From a checkpoint of a small image classifier: layers 6, batches of 256.
Rows from block 3, named by matrix and row number. Rows with one number belong to one neuron. Each number is 128 + 24 x the weight over its row's rms, rounded and kept within 0 to 255. All counts start at 0. After the name is the row's rms in percent of the matrix's.
# gate: MLP gate (model.blocks.3.mlp.gate.weight, 1360x512), inputs 256-511
# fc1: MLP up (model.blocks.3.mlp.fc1.weight, 1360x512), inputs 256-511
# fc2: MLP down (model.blocks.3.mlp.fc2.weight, 512x1360, transposed), outputs 256-511
gate.1271 108 [154 125 149 170  82 131 109 143 153 121 152 101 138 140 134 112 121  80 132 111 139  86 126 147 179 155 130 121 142 103 120 135 133 163 194 151 116 166 168 158 113 115 138 107 113 117 114 112 151 160 148  99 136 142 141 186 123 130 135 172 174 112 135 136 113 141 106 176 156 124  97 108 143 155 119 129 156 111 136 139 102 112 121 134 104 100 121 133 177 133 121 151 123  98 143 134 135 105 123 103 141 182 156 111 146  96 131 157 123 137 130 136 157 113  99 122 151  97 120 177 128 146 158  93 102 106  91 115  71 124  98 131 161 109 146 178 149 117 129 111 119 129 146 138 152  83 101 130  93 120 121 134 153 147 119 108 125 154  85 139 121 160 122 125 110 100 137 169 103 149 147 148 106 119 174 114 118 125 108 153  85 126 100 121 153 145  80 135 118 123 139 104 128 126 156 126 125 146 119 113 121 118 140 114 108 142 118 171 157 135 174 153 118 132 120 154 186  97 118  92 113 123 118 208 161 128 164 115 155 149 138 139 129 163  96 173 145 103 133 135 143 104  82 113 124 128 162 117 160 111 132 125 117 101 107 185]
fc1.1271 109 [109 142  81 165 125 126 133 136 134 121  99 162 135 143 129 157 148 158 128  84 144 108 130 154 116  99 145 120 140 133 118 132 145 104 136  84 177  98 119  96 160 137 132 123 129 131  86 125 104 114 103 141 129 132 111 157 165 117 144  88 111 110 133 129 158 133 117 128 117 112 122 116  78 127 148 171 106 160 123 135 118 115 139 139 152 132 128 110  98 113 124  86  93 146 109 127 147 142  99 121 156  89 102 145 152 132  60 137 123 152  98 134 114 157  99 135 147 131 122 125 164 143 163 131 162 152 142 130 167 125 103 160 114  92 121 100 103 108  93 141 117  85 141 116 128 153 109 107 125 133  78 108 140 112 163 177 110 126 140 103 165 118 102 121 136 153 159 165 131  83 115 105 153 122 125 175 148 138 159 109 113 105  91 155  99 155  80 103 103 102 104 102 111 109 121 133 141 174 150 156 126 128 124 152 206 106 135 136 136 125 160 173 148 114  98 132 154 167 134 154 126 129 143 116 125 147 113 149 102 113 123 148  83  67 158 125 104 133 149 106 143 103 147 131 134 142 123 144 124 130 136 164 146 117 135  78]
fc2.1271 106 [161 119 113 139 131 115 133 140 131 136 147 118  97 140 108 134 148  93 168 128 154 151 138 108 188 127 135 147  88 144  99 112 114 107 116 155 111 136 128 112 155 157  61 156 119 154 108 137 101 161 100 161 143 110 139 119 122 138 123 154 113 154 109 165 164 165 135 122 120 145 166 159 135 111 170 182 133 134 131 103 110 162 114 154 120 134 139 155 113  80  97 129 137 149 107  95 130 174 137 102 111 100 119 169 139 135 130 180 135 157 146 128  86 157 118 124 104 107 114 116 141 111 148 128 114 144 152 149 121 136 130 165 126 144 126  97  88 153 127 124  74  94 128 160 181 138 158 123 133 137  86  94 127 130 178  91  99 126 127  69 138 167 171 115 129 151 133 146 160 122 108 138 119 111 116 133 136 126  92 108 114 133 123 139 123 149 157 122 132 142 136 160 159 154 129 180 151  81  94 114 110 145 136 146  84  95 120 104 136 120 180 127 131  88 127  96 162 144 105 111 138 106  86  77 138 123  96 149 114 134 130 101 142 112 100 140  90 132  79 200 138 160 110 133 101 140 128 141 116 154 113 115  61 172 144 110]
gate.1272 105 [127 125 118 137 129 108 125 117 107 129 131 135 119 135 131 132 115 168 142 136 174 137 119 143 101 123 136 141 159 132 142 152 160 122 137  93 128 155 119 111 142 135 146 162 164 123 162 132 153 124 119 145 124 104 134 135  77 103 177 144 112 111 120 160 171 112  93 168 148 139  78 124 176  90 172  97 120 118 102 148 123 140 136 157 122 162 110 137 156 145 119 152 136 123 144 103 115 129 137  97 181 171 130 143 161 104 129 158 184 165 147 135 115  96 109 116 145 119 149 166 103 117 117 137 126 118 159 127 109 171 149 167 131 134 116 117 122 145 128 120 135 168 117 140 103 143  71  92 111 140 144 152 146  90 117 149 134 139  68 138 136 148 151 157 138 129 114 105 150 113 137 157 119 166 176 126 110  80 133 127  93 103 143 149 125 108 120  98 158 161 127 151 133  97 123 144 109 117 120 112 133 148 123 118  45 136 127 142  91 169 125 130 144 140 158 154 101 104 171 137 175 163 108 161 131 113 111 149 134 150 113 131 115 162  95 143 157 129 102 137 138 112 151 119 138 149  83 102 140 188 111 120 115 118  89 110]
fc1.1272 109 [124 133 125 111 120 137 113  91 114 141 170 133 126 108 118 121 102 118 168  98 150 135 128 134  98 160  92 158 139 115 166 143 186 118 130  90 146 150 149 104  87 127 143 114 107 107 100 110 142 155 143  96 141  83 124 128 119 145 151  95 129  94 124 142 151 135  91 118 126 130 114 146 139 134 150 121 124 123 166 131 109 131 139 130 105 149 149 173 136 123 136 151 157 117 131 108 113 112 136 119 172  78 155 110 104 119 116 156 149 108 186  86 144  84 105 105 119 114 137 141 111 165 142 145 117 144 143 111 145 119 147 164 126 132  99 160 106 169 162 129 106 113 118 139 111 142  97  65 143 117 152 128 150  95  98 111 118 145 103 129 133 110 116 116 105 150 104 116 113 176 107 133  87 156 159 149 123 115 137 116  53 150 105 120 156 154 139 133 122 132 128 167 108 124 144 122 126 135 125 105 140 154 143  95 120 167 124 123  83 121 132 149 138 152 132 116 134 107 162 125  88 146 129 145 128  72  72 113 145 155 130 124 137 168 118  81 134  97  80 113 153 130 118 104 138 145 132 126 122 141 145  87  89 109 118 113]
fc2.1272 103 [117 150 163  99 121 174 139 142 155 182 147 135 120 125 144 139 150 157 102 143 151 166 163 135 151 126 163 152 141 135 131  72 172  96 115 133 121 101 103 153 124 132 101 161 116 161 143 112 136 181 158 137 112 140 116 134 136 105 131 164 113 128 138 112  89 103 132 143  94 134 122 164 103 110 115 135 109 120 138 116 150 174 111 134  89 148 101 109 133 138  98 140 105 135 130 128 109 112 161 107  97 153 139 135 110 119 113 125 159 148 132 126  96  86 141  90 113 105 180 137 125 104 105 135 135 137 150 136 127 122 109 142 115  98 143  70 142 129 125 162 136 116 120  79 107 135 184 211 126 179 100 150 150 143 121 141 132 118 147 132 130 157 144 131 124  85  92 135 123 156 141  98 100 140  96  87 129 148 116 110 131 103 115  88 141 166  99 140  87 115  88 185 158 141 143 112 151 140 120 106  86 105 147 148 155 148 153 124 150 139 109 158 145 139 126 145 105 112 134 127 130 116 142  72 125 147 143 102 131  77 119 174 135 158  93 115 140 123  82 132  99 124 123 135 153 120 108 126 162 144 136  84 107 133 102  98]
gate.1273 104 [104  97 156 133  72 123 128 137 178 136 165 104 128 105 123 145  80 135 126 130 154  92 135 138 129 155 142 141 124  69 136 133 109 141 144 163 115 129 135 134 145 128 108 110 161 117 130 114 146 120 133 113 111 124 133 137 139  88 111 178 131 121  89 113 128 102 156 154 129 133 106 100 115 115 124 113 138 138  99  98 114 129 145  97  98 177 151 113 136 143  98  79  96 159 170  80 121  94 144 114 106 146 142 120 149 109  84  77  93 155 132 127 135 151 155  96 151 150 104 108 156 157 141 120 109 131 117 111 111 126  93 123 174 180 121  76 142 148 107 133 145 118 129 127 139 118 104 170 136 104  99 107 139 146 124 130 140 117 125 136 117 131 104 182  87 157 144 167 168  87 129 161 133 128 107 153 147 138 141 119 132 126 123  86 100 144 111  80 163 118 145 133 163 147  97 138  72 121 137 136 120 125 142 161 144 124 140 100 160 117 100  98  92 119 160 185  63 165 129 179 128 148 151 146 100 144 154 156 119 101 140 160  68 148 158 136 160 125 104 163 110 142 140 145 156  93 174 120 126 110  90 141 152 101 109 122]
fc1.1273 100 [ 71 195 112 131 156 103 107 111 145  81 151  98  93 112 141 137 103 106 147 111 122 124 136 136 179 128 140 159 107 117 126 144 173  90  86 150 146 118 103 166 101  90 159 147 120 125 129 138 132 125 128 147 155 119 109 142 149 125  84 127 154 110 139 101 110  93 141 108  89 104 146 123 110 135 131 141 172  68 130  93  90 106 103  95 127  94 107 142 128 116 121 124 111 106 131 155 126 151 145 141 135 137 115 119 115 157 142 161 107 121  85 112 138  92  96 115 129 139 157 112 117 110 105 129 157 135 123 124 158 147 160 120 109 120 122 127  79 132 131 159 130  94 135 105  90 140 146 142  99  84 127 120 156 120 124 155 158 151 122 114 115 107 108 102 119 126 139 116 108 138 100 127 120 152 164  74  85 160 139 148 119 164 192 123 162 115 102 103 101 149 167 141 155 114 101 143 175 100 124 138 104 101 137 146 129 114 184 114 144 158 154 189 117 142 138  86 100 129 147 142 130 144 150 138 151 121 111 126  86 144 154 127 175 125 119 131 142 130 129 122 155  95  62 145  94 132 128 144 160 100 154 130 119 117 164 107]
fc2.1273 100 [146 137 147  92 114 138 149 140 146 109 109  87 121  81 105 124 131 135 138 130 165 115 164 116 148 124 175 155 123 105  94 106 188 157 151 141 117 125 130 155 132 170  96 157 114 129 123 138  98 145 122 114 120 132 121 159 131 166 110 150 136  92 133 126 102 132 117 167 144 135 149 107 107 106  85 131 138  92 175 146 119 105 113 134 105 125 189  83 148 109  90 121 139 175 122 165 130 102 136 180 147 121 109  95 139 117 152 118 135 151  89 112 145 135 118 156 128 195 118 130 130 113 158  88 117 130  99 142 115 106 157 134 111 128 116 138  95 135 137 136 162 121 172 130 131 163 114 133 147  85 147 159 120 136 100 156 137 130 137 150 124  94 107 116 143 143 167 155 127  97 160 118 127 110 153 105  78 175 127 141  81  91 151 158 103 138 142 183 123 123 141 119 115 137 102 105 146 113  80 151 137 132  84 130 113 116 110 139 110 141 147 119 140 132 178  99 105 106 115 150  85 138 163 180 137  83 164 119 103 105 138 145 166 101 105 131 126  99 135 129  91  85 101 159 128 143 105 107 155 109 108 156 124 131 128 117]
gate.1274 099 [ 74 114 143 144 113 114 107 211 150 110 140 130 126 134 151 104 169 145 130 128  99 126 143  88 179  98 108 109  69 170 147 147 118 150 109 152 111 159 118 159 159 130 132 120 111 127 119 133 144 165 128  94 109 115 125 132 189 142 138 138 121 101 176 129 120 118 129 146 121 139  93 133 105 116 110 106 102 154  93 118 153 100 134 134 120 123 133 124 110 139 122 117 155  89 124 144 134  80 163 116 158 136 126 110 171 103 146 135 124 123 134 121 113 174 155 105  91 151 129  94 136 116 121  89 115 161 113 117 102 111 145 125 174 149 126 174 103 146 140 104 108 159 109 158 128 147 111 136 156 104 173 160 130 126 113 117 131 144 112 110 103 127 159 125 116 131  94 129 131 121 150 125 128 155 130 142 107 117  89  86  87 178 127 134 124 106 185 103 159 127  90 142  94 127 141 176 132 146 113 148 109 115 128 133 171 179 126 152 145 166 197 120  84 126 116 109 137 107 107 147 139  82 163 159 140 156 170 119 128 108 124 152 117  81  93 101 132 109 134 102 125 143 110 130 162 147 161 162 103 122 169 102 132 123  99 154]
fc1.1274 099 [132 145 161 151 125  89 156 178 107 133 116 115 145 135  95 131 106 116 141 156 118 139 148 130 111  96 146 107  92 136 136 135  84  74 143 109 186 133 154 167 132 146 139 113 134 112 133 153 132  96 143 137 127 110 107 142 137 115 131 184 125 103 117 113 150 169 118 126 154  92 155 125 127 141  99 155  73 107 103 131 145  92 139 146 109 124 127  88 112 150 129 160 181 148 107 120 115 142 124 144 101  83 110 126 110 154 120 129 156 105 122 166 120 150 136 175 136 163 138  97  93 108 134 118 101 110 119 132 134  92 112  96 112 124 118 106  97 141 135  97 152 134 176 121 113 138 162 164 129 131 133 172 109 160 164 151 138 116 132 149 106 135  88 118 136 122 132 146 117 133 116 127 119 124 148 146 128 143 112 117 130 120 124 128 137 108 129 114  84 113  92  82 118  86 119 177 104 161 107 126 133 131 111 111 138 138  89 174 136  70 123 141 108 154  94 112 116  83 141 164 140 141 120  84 137 134  74 110  90 118 154 166 135 126 121  74 123  88 144  98 155 144 121  98 120  89 122 156  95 158 148 118 121 151 116 138]
fc2.1274 096 [133 144 119 153 146 125 140 109 145 133 126 183 135 113 114 120  93 129 160 148 124 180 121 135 114 116 117 127 154 125 104 103 161  72 120  90 140  90 175 111 107 134 112 130  64 155  80 123 123 147 131  76 106 115 113 188 168 145 109 172 134 153 141 129 131 152 108 144  97 119 115 134 158 106 140 140 127  82 130 112 129 119 117 119 128 136 165 169 138 124 148 133 147 122 150 140  94 146 129 147 126 150 116 152 124 146 146 149 137 123 112 113 136 155  92 128 144 102 145 101  99 120 119 152 118 161 154 133 120 120 151 151 117 151 162 147 133 150 132 120 118 160 129  88 125 134 151 121 115 128 104 158  99 134 136 106 124 131 108 122 161 169 106 139 132 134  91 158 149 140 134 131 119 135 123 145  68 101  92 116 104 136 125 132 144 117 114  99 185 135 116 117  97 120 122 116 164  76 168 184 146 153 125  77 104 116 131 121 141 136 132 170  96 134  92 141  71 125 127 140 143 121 134  78  69 124 163 176 133 159 177 140 123  83 107 129 144 119 113 138 114 102 132 114 131 142 123 110 163 126 109  58 138 132 161 126]
gate.1275 094 [ 96 116 115 139 113 150  69 124 137 134 139 127 111 106 116 104 130 168  87  92 141  71 127 104 158 135 101 125 167 128 181 132 145 138 106 143 122 147 171 137 132 133 120 118 153 118 130 103 114 143 101  92 103 132 129 144 144  76 109 135 110 117 114 108 191 120 151 180 158 133 150 137 141 133 139 105 136 126 133 125  97 153 106 152 141 136 157 132 151 181 149 152 147 154 129 130 125  98 121 139 111 105 157  91 153 128  61 151 117 146 160 152  97 125  99 102 113 147 134 184 122 107 188 128  87 178 115 123 166 162 135 144 201 123 114  96 135 113 137 154 127 139 159 184 123 128 163 146 156 113 150 137 131 159 137 121 143 138 129 118 116 156 147 122 104 177  76 125 143 125 118 117 109  99 114 145 146 162 137 147 135 106 142 139 102 141 156 108  85 127 138 123 129 132 107 157 101 137 114 127 164 131 109 111 128 130 131 138 194 124 175 136 131 121 152 114  81 134  83 129  67 123 120 140 113 142 152 156 136 131 129 123 117 152  92 131 140 124  84  97 135 111 155  99 115 140 141 173 110 142 133 124 108 119 178 121]
fc1.1275 099 [146  73 124 116 156 112 134 126 134 148 159 158 153 180 151 104 130 123 156 140 113 148 157 117 124  96 147 144 111 101 142 122  83 105 122 158 144 126 128 137  95 140 106 149  82 118 150 101 137 136 151 115 157 105 114 134 112 139 127  99 167 145 129 136 115 151  97 119 124 114  74  97 153 135  72 147 105 166 118 108 139  94 116  54  70 107 170 151 109 122 160 127 100 107 135 118 152 166 113 110 114 117  71 156 130 154 129 158 155 125 104 113 141  96 143 143 155 141 146 100 128 124  89 127 161 130 116 113  90 118 134 123  84 123 148  40 162 124 134 115 133 131 103 132 142 110 129 103 102 129 125  85 101  90 155 132 118 102 144 173 115  88  98 130 137 122 162  83 165 136 123 124 148 121 136 194 130  99 134 155 139 148 112 136 122 125  99 155 118 111 137 177 156 131 127 151 130 114 142 131 137 150 160 139  94 127 137 142  96 151 131 101 122 131  84 183 108 111 146 127 140 127 114 156 164 141  89 135 116  88 127 122  86 129 130  82 152 115 141 165 143 151 124 150 160 101 139  60 127  93  87 163 152 116 123 136]
fc2.1275 092 [144 142  93 164 147 165 135 145 131 119 133  97 128 154 157 103 147 103  87 179 121 145 123  91 128 110 152 146 157  79 131 135  76 147 142 123 129  76 147 113 150 109 120 148 153 100 124 158 114 127 152 125 145 136 144 165 126 148  97  99 119 182 111 150 156  99 162 142 138  96 120 141 116 136 131 153 126  96 139 110 104 124 150 101 138 139 147 158 133 139 132  81 117 131 177 151 116 175 124 125 147 112 115 176 153 118 110 108 100 146 129 103 176  95 134 120 107 126 152 158 121  98 131 123  89 145  81 120  47 147 102 171 138 113 126 118 132 121 122 113 150 181 155 154 133 153 109 125 124 156 124 121 129 127 132 105 124 130 128  92 170 126 120 105 200 110 153 108  92 137  97 158 111 108 162 139 126 142 123 158 121 101  95  96 140 150 111 118  73 129 105 124 120 100 147 166 133 133 136 146 105 159 121  97 165 173  84 134  68  79 120 103 137 100 107 166  83 147 134 132 138 140 111 146 126 159 129 143 129 139 163 123 104 144 140 138 136 134 115 154 168  98  90 120 110 130 173 137 110  95  87 112 116 111 133 150]
gate.1276 098 [158 178 141 120 153 147 151  97 134  89 115 125 142 123 143 147 135 139 119 129 146 122 123 135 141 121 143 160 168 111 125 167 116  90 133 174 173 106 124 131 125  95 115 156 114 125  64 116 142 128 154 112  87 158 117 119 111 156 115 151 121 152 101 115 146  86 147 110 128 167 137 119 143 136  83 108 136 126  81 168 149 152 106 137 131 144 136 207  86  99 132 107 133 170 105 125  93 131 160 132 131 115 103 159 167 167 181 145 149 133 127  99 102 164 142 114 141 154 128 146 146 169 138 102 138  83 120 160 160 105 108 105 110 139 147  96 144 138 142 122 108 115 152 143 130 144 124 129 127 101 105 155 123 128  71 111  80 106 105 107  99 173 144 125 150 101 122 129 113 100 109 140 119 150 153 116 134 133 117 105 120  92 163 150 156 139 122 149 150 132 115 150 115 141  90  90 159 172 117 130 141 185 141 163 131 154  82 138 155 128  96 158  95 110 157 156 118 145 114 112 136 141 144 121 117 107 147 147 181 155 124 109 144 155 112 141  89 126  99 137 134 126 125 150 121 136  91  85 136 114 111 116 125 188  86 150]
fc1.1276 098 [131 146  93 150 138 138 105 101 109 120 108 133 155 133 132 179 117 138 110  88 119 118 130 124 158 129 171 120 133 128 136 119 156  86 149 195 143 103 154 161  98  79 134 114 119 148 129  98 114 146 152 105 199 155 107 102 132 121 105 114  72  76 125 109 121 130 109 176 100 121 110 122 154 123 112  93 115 146  97 138 157 120 158 108 129 139 132 153 133  99 136 106 192 101  92  91 136 123 165  93 123  98 106 148 149 139 161 105 113 147 117 129 112  92 106 123 129 162 142 116 143 139 152 112 134 126  88 165 155 117 185 111  98  89 129 123 127 122 123 140 174 115 157 123 124 145 143  89 124 125  88 120 142 153 117  94 154 105 133 128 120 182 156 153 129 116 132 126 138  93 137 132 127 142  87 114 157 140 142 118 120 131  93 120 166 111  85 132 156 119 135 187 130 121 149 126 155 132 113 161 127 145 124 171 113 144  98 124 164 133 128 124 100 119 129 156 157 135 130 148 143 126  97 119 136  93 128 165 169 130 104 161 108 135 119 106 147 159 101 105 106 144 141 155 123 131 108 136 176  88 100 139 138 180 133 141]
fc2.1276 100 [146 140 152 169  97 170 118 122 107 116 129 124 111 157 121 122 145 124  86 112 161 128 103 114 139 105 153 129 143 108 130 117 106 110 120 141 118 124 109  58 117 165 135 132 138 135 157 113 125 138 126 114 127 135 191 147 104 128 104 114 138 138 122 165 139 143  89 127 198 100 132  99  84 114 144 131  77 153 121  63 137 136  78 145  94 147 150  91 101 136 120 119 110 123  64 114  94 143 130 127 105 142 122 122 120  67 163  54  99 111 166 122 124 103 117 136 139  86 140 117 163 121 176 108 121 129 154 127 149 119 134 127 139 109 107 114 101 106 136 134 188 108 116 138 142 147 121 115 133 130 125 151 157 143 133 146 155 117 104 117  57 109 117 130 162 118 169 121 150 106 132 140 130 141 108 108 181 156 118 160 146  94  85 156 130 115  79 108 136 147 132 129 121 126 130 113 103 132 126 116 129 112 111 116 124  92 128 127 162 136 101  63 126 129 143 177 135 155 113  93 142 142 126 155 125 142 131 109 108 180 110 183 129 116 113 129 117 167  78  88 117 122  75 130 194 132 133  99 139 119 114 182 117 115  90 111]
gate.1277 097 [109  92  96 115 128 115 128 129  99 157 158 132 105 129 136 162 165 169 112 104 143 132 135 131 124 141 116 170 148 137  67 109 124 157  86 112 154 131 146 173 108  99 125 128 114 177  91 157 109 142 126 129 112 166 127 148 121 122 169  94 152  88 136 140 140 127  86 117 111 135  99 117 136 116 158 162 126  88 125 156 112 110 101 148 124 114 168 169 121 117 153 138  94 147 129  70 142 161  98 107 117  99 138 126 117 106 113 142 137  84 182 101 113 139  92  91 129 142 146 148 153 139 126  89 130 132 147 136 133 137 123 152 135 144 130 152 138 130 115 135 112 152 134 148 143 118  76 201 129 120 113 107 111 167 140 153  90 131 135 153 124 126  88 138 139 121  88 131 144 131 122 140 149 122  97  95  46 161 110 151 101 164 131 149 123  83 111 131  54 145 104  98 136 120 137 137 132 107 145 136 138 114 104 128 168 114 119  37 138 154 142  83 167 152 169 116  78 113 115 125 121 130 112 117 125 145 127 115 120 102  94 136 172 130 131 116 149 145 138 112 134 119  88  79 110 113 116 129 135 139 142 152 166 144 110 126]
fc1.1277 094 [144 142 134 102 127 126  99 116 144  98 139 184  80 115  93 141 139 168 117  92 151 123  99 118 137 140 184 195 126 125 149 141 156 123 125 129 143 114 109 114 168 138 138 159  84  93  85 146 118  95 111 126 134 114 131 146 105 127 109 181 160  99  98 102 142 153 119 117 137 110 153 123 149 126 152 156 151 135  77 119  86 129 191 135 138 125 144  88 143 152 148 120 158 100 101 143 152 123 162 135 158 122 129 101 127 144 107 130 103 148 125 141 141  90 114 142  99 139 171  73 105 131 163 130 109 159 136 109 131 146 152  98 103 150 113 134 111 123 100 142 108 172  87 140 129 182 151  67 129 104 117 125 112 112 126 122 144 116  98 175 112 113 119 110 130 137 107 141 121 117 155 116 149 139 159 145 198 139 152 132 137 172 113 140 119 114 107 137 121 142 133 137  96 178 147 141 130  99 137 155 114 151  87 120 135 136 162  59 163 139 106 106 113 138 134 139  83 143 157 113 146 150 108 110 118 128 132 107 136 133 153 114 145 125 118 121 116 121 115 129 127 111 143 161  98 139  97 124  92 133 124 116 128  71 160 109]
fc2.1277 094 [ 97 177  94 102 131 124  67 146 109 146 144 144  88  98 125 129 141 144 143  87 162 100 110 144 102 143 112 109 151 150 122 162 148 113 108 103 127 124  68 140  95 109 108 122 119 132  94 150 141 151 105 129 119 116 126 158 100 119  84  94 138 131 143 119 111 121 113 163 133 139 118 142 129 154 126 148 133 162 119  93 116 155 129 110 116 151 134 119 130 115 107 177 128 150  72 153  99 117 170 105 134 135 105 109 140 102  91 125 155 148 195 133 138 122 106 153 147 143 114 162 104  72 160 149 194 104 134 101 116 124 126 128 101 147 125  94 122 130 131  92  81 150 118  56 158 162  99 100 122 165 112 121 145 119 118 132 137 105 153 122 123 117 137 110 129 120 121 143 120 120  97 152 116 136 149 181 111 159 120 154 137 121 142 163 131 104 112 135  93 132 133  80 115 133 106 112 103 165 118  94 155 129 134 144 108 153 153 133 136 143 111 117 142 114 110 142 114 148 146 138 119 110 115 165 149 135 135 111 136 110 156 156 102 156 130 129 147 106 159  88 164 159 119 123 108 131 120 124 114 123 130 146 106 126 138 117]
gate.1278 098 [ 94 143 145 122 125 111 129 134 146 142 143 135 127 108 148 173  95 124 127 141 147 166 160 131  94 122 181 176  88  99 174 115 116 128 114 134 152 110 132  68 125 166 145  68  95 116  86 122 148 139 122  92 122 123  93 116 117 116 133 146 138 126 100 127 115 103 145 117 166 122 120 126  99 111 135  94 128 144 129 131 114 146 140 134 128 160 155 150 111 112 126 128 157 125  71 161  99 107 140 179  86 138 106 128 111 107 144 123  77 140 195 108 119 119 120 107 120 133 140 151 116 117 140 140 111 149 127 115 122 122 115 128 107  82 114  83 123 106 171 144  94 150  88 112 159  78 132 112 141 131 125 109 111 136 145 120 118 131 139 149 110 194 145 116  85  98 117 171 173 133 132 144 109 114 122 101 131 168 126 139  98  98 126 129  90 153 177 145 125 166 175 118 144 112 153 157 146 153 163 129 105 124 126 141 140 156 136 135 109 153  88 108 124 130 128 133  98 136 126 152  92 125 156 104 133 119 107 121 144 177 101 142  78 133 118  87 155 120 132 105 115 124 143 120 154 101 128 101 110  83 100 149 107 134 160 147]
fc1.1278 097 [143 135  98 129 120 107 156 106 113 108 133 180 121  90 120 142 158 126 111  92 127 133 120 134 121 159 128 137 133 134 195 137 152 103 110  89 136 135 134 130 162 106 166 127  77 119 156 119 129 109 130 122 131 152  99  81 124 137 116  76 135 107 170 128  85 118 104 143 131 122 140 101 141 201 138 138 114 120 108 107  77  83  91 157 149 108 165 138 150 162 148  98  90 144 107  96 147 128  93 115 146 116 104 122 174 104 119 144 152 110 135 142 135 151 159 150 118 161  92 141 112 132 129 157 129 138 152 131 116 128 123 155 154 125 145 133 111 125 121  77 214 130 147 132 134 167 150 144 134 143 174 124 139 124 119 136 140 153 160 108 130 172 109 163 141 176 119 107 117 150 124 128 145 147 123 126 108 131 120 140 109 143 131 174 170 164 140 144 133 152 109 130 118 136 162 123 113 152 161 144 128 111 142  95 141 123  99 118 123 137 144 130 161 131 150 119 133 112 172 139 170 138  89 118 138 126 158  99 110 111 147 157 136 144  84 112 124 129 128 120 143 165 133 115 113 127 167  84 135 142  99 133 113  89 114 160]
fc2.1278 097 [114 141 191 156  99 142 151 145 160 120 126  98  92 109 101 121 157 140 100 109 109 154 159 136 121  97 157 151  88 128 141  95 101 142 104 148 109 160 138 113 151 134  98 109 112  78 133 138 107  98 130 166 156 152 108 175 143 110 139 136 118 157 133  92 127 109  89 107 115 149  91 100 122 120 157 128 167 128 120 141 153 166 134  93 203 108 130 132 172  84 135 116 103  90 110  80 122 123 129 132 153 118  83 124 137 125  86  74 105 149 107 151 102  77 143 157  98 120 110 128 139 131 141 112  86 130 152 161 107 184 151 130 173 148 124 123 107 109 134 133 103 132 131 147 160 123 107 140 150 136 149 144 101 144 146 128 164 138 149  88 132  94 134 122 145 147  92 100 163 119 144 157 158 136 108 123 133  94 105 144 108 133 173 143 112 160 142 159 122 123 121 117 138 113 175 126  81 110 122 120 134 118 131 133 115 153 125  97 123 151 123 131 177 141 142 165 138  96 151 135 106 157  94 140 107 123 150 117 133 152 157 123  93  95 132  90 164 107 141 167 126 125 142 138  92 134 130 140 111 110  68  92 147 132 154 151]
gate.1279 100 [143 127 116 131  86 128 153  96 117 128 138 129 105 139 115 152 180 125 132 148 130 162 129 138 138 155 141 144 130 137 145 138 186 151  96 134 156 126 146 199  96 173 115 116 138 143 127  87 125 130 132 157  93  91 140 127 135 160 123 158 135 154 173 129 103 105 135 113 130 120 132 146 123 124 119 156 105 148 124 126 141 185 110 141 124 135 145 145 144 123 135 119 163 110 127 155 163 168 129 107 118 155 165  73 106 114 114 120 157 173 115 128  89 112 109  95 139  96 138 161 131 143 133 157 124 182 163 128 132 108 146  93 161 137 149 157 134 131  85 113 153 104 116 120 141 107 144 100 128 114 130 160 107  97 119 156 159 157 109  83 118 130 134  87  92 145 182 136 165 174  81 137 175 105 107 125 134 157 127  80 135 125 122 119 161 168 113 121 141 137  98 158 142 145 163 133 113 138 123 113 104 129 101 161 146 162 119 128 123 120 137 105 129 174 155 144 158 124 114  92 106 117 143 193 124 124 137 155 113 155  86 111 110 138 121 198 147 173 151 135 141 180 130 153 165 128 170 114  83 135  85  83 125 170 134 135]
fc1.1279 104 [110 174 107 152 128 120  67 103 133 142 112 152 112 149 142  75 122 146 137 111 116 110 159 131 147 116 144 141 123 131 102 137 109 178 130 136 108 112 106 163 143  77 158 133  78 138 111 134 110 119 146  97 142 171 131  96 159 121 137 138 113 101 102  81 117 147 149 145 135 125 158  91  52 109  85  96 113 141 117 151 100 105 161  96 132  93  92 148 104 107 114 127 131 131 127 102 109 117 115 165 168 157  86 108 120 150  93 148 123 106 177  95 114 130 128 160 137 128 133 118  92  84 104 145 168  91 130 139 147 149 129 171 120 138 152  77 153 103 139 117 124  80 134 128 135 105 162 155 141 101  96  84 171 154 128 126 112 151 118 132 128  91 123 125  75 122  46  93 142 139 156 126 103 121 124 131 117 112 146 155  72 153 145 144  99 107 139 104 128 128 132 114 134 140 139 150 136 162 125 145 129 141 149 111 146  80 112 165 191 123 144  95 155  87 119 143  29 127 139 126 125  94  54 153 145 135 134 118 104  89 132 140 108 124 115  91 165 156 116 118 164 109 136 112  57 154 161 164 141 100 118 146 123 119 145 110]
fc2.1279 107 [115 159 132  93 140  97 145 117 157 139 115 147 124  85 106 145 107 145 137 127 118 177 137 111 110 110 169 151 109 124 141 109 103  99  95 119 117 118 160  79 110  84 105 127 172 110 130 103 127  99 127 161 135 118 141  95 137 129 139  82 150 168 144 130 108 112 155 109 125 136 157 156 121 101 109 116  91 189 183 127 136 147  97 141 129 135 148  81 156 133 149 132 108 128 113 140 125  78  90 133 135 111 184 121 138 146 132 137 148 143 122  91 116 132 148  97 140 148 154 108 122 139 150 148 119 103 141 126 120 214 110 140 131 122 150 155 141 148 133 133  96 163 105 138 140 108 127  66 178 143  94 105 152 107  93 105 144 139 133 135 150  96 142 153 142 135 132  98 109 122 103 179 123 112 125 110 136 146  99 134 119 134 113  87 113 122 116 160 133 129 137 156 136 136 124 129 104 123 137 110 128 138  99 153 122 122 153 146 135 136 117 120  75 134 149 147  63 140 113  55 126 126 107 113 109 114 174 139 141 102  93  88 142 130 106 161 131 135 149 144 102 158 101 103 174 132 164 151 110 146 118 129 163 164 117 126]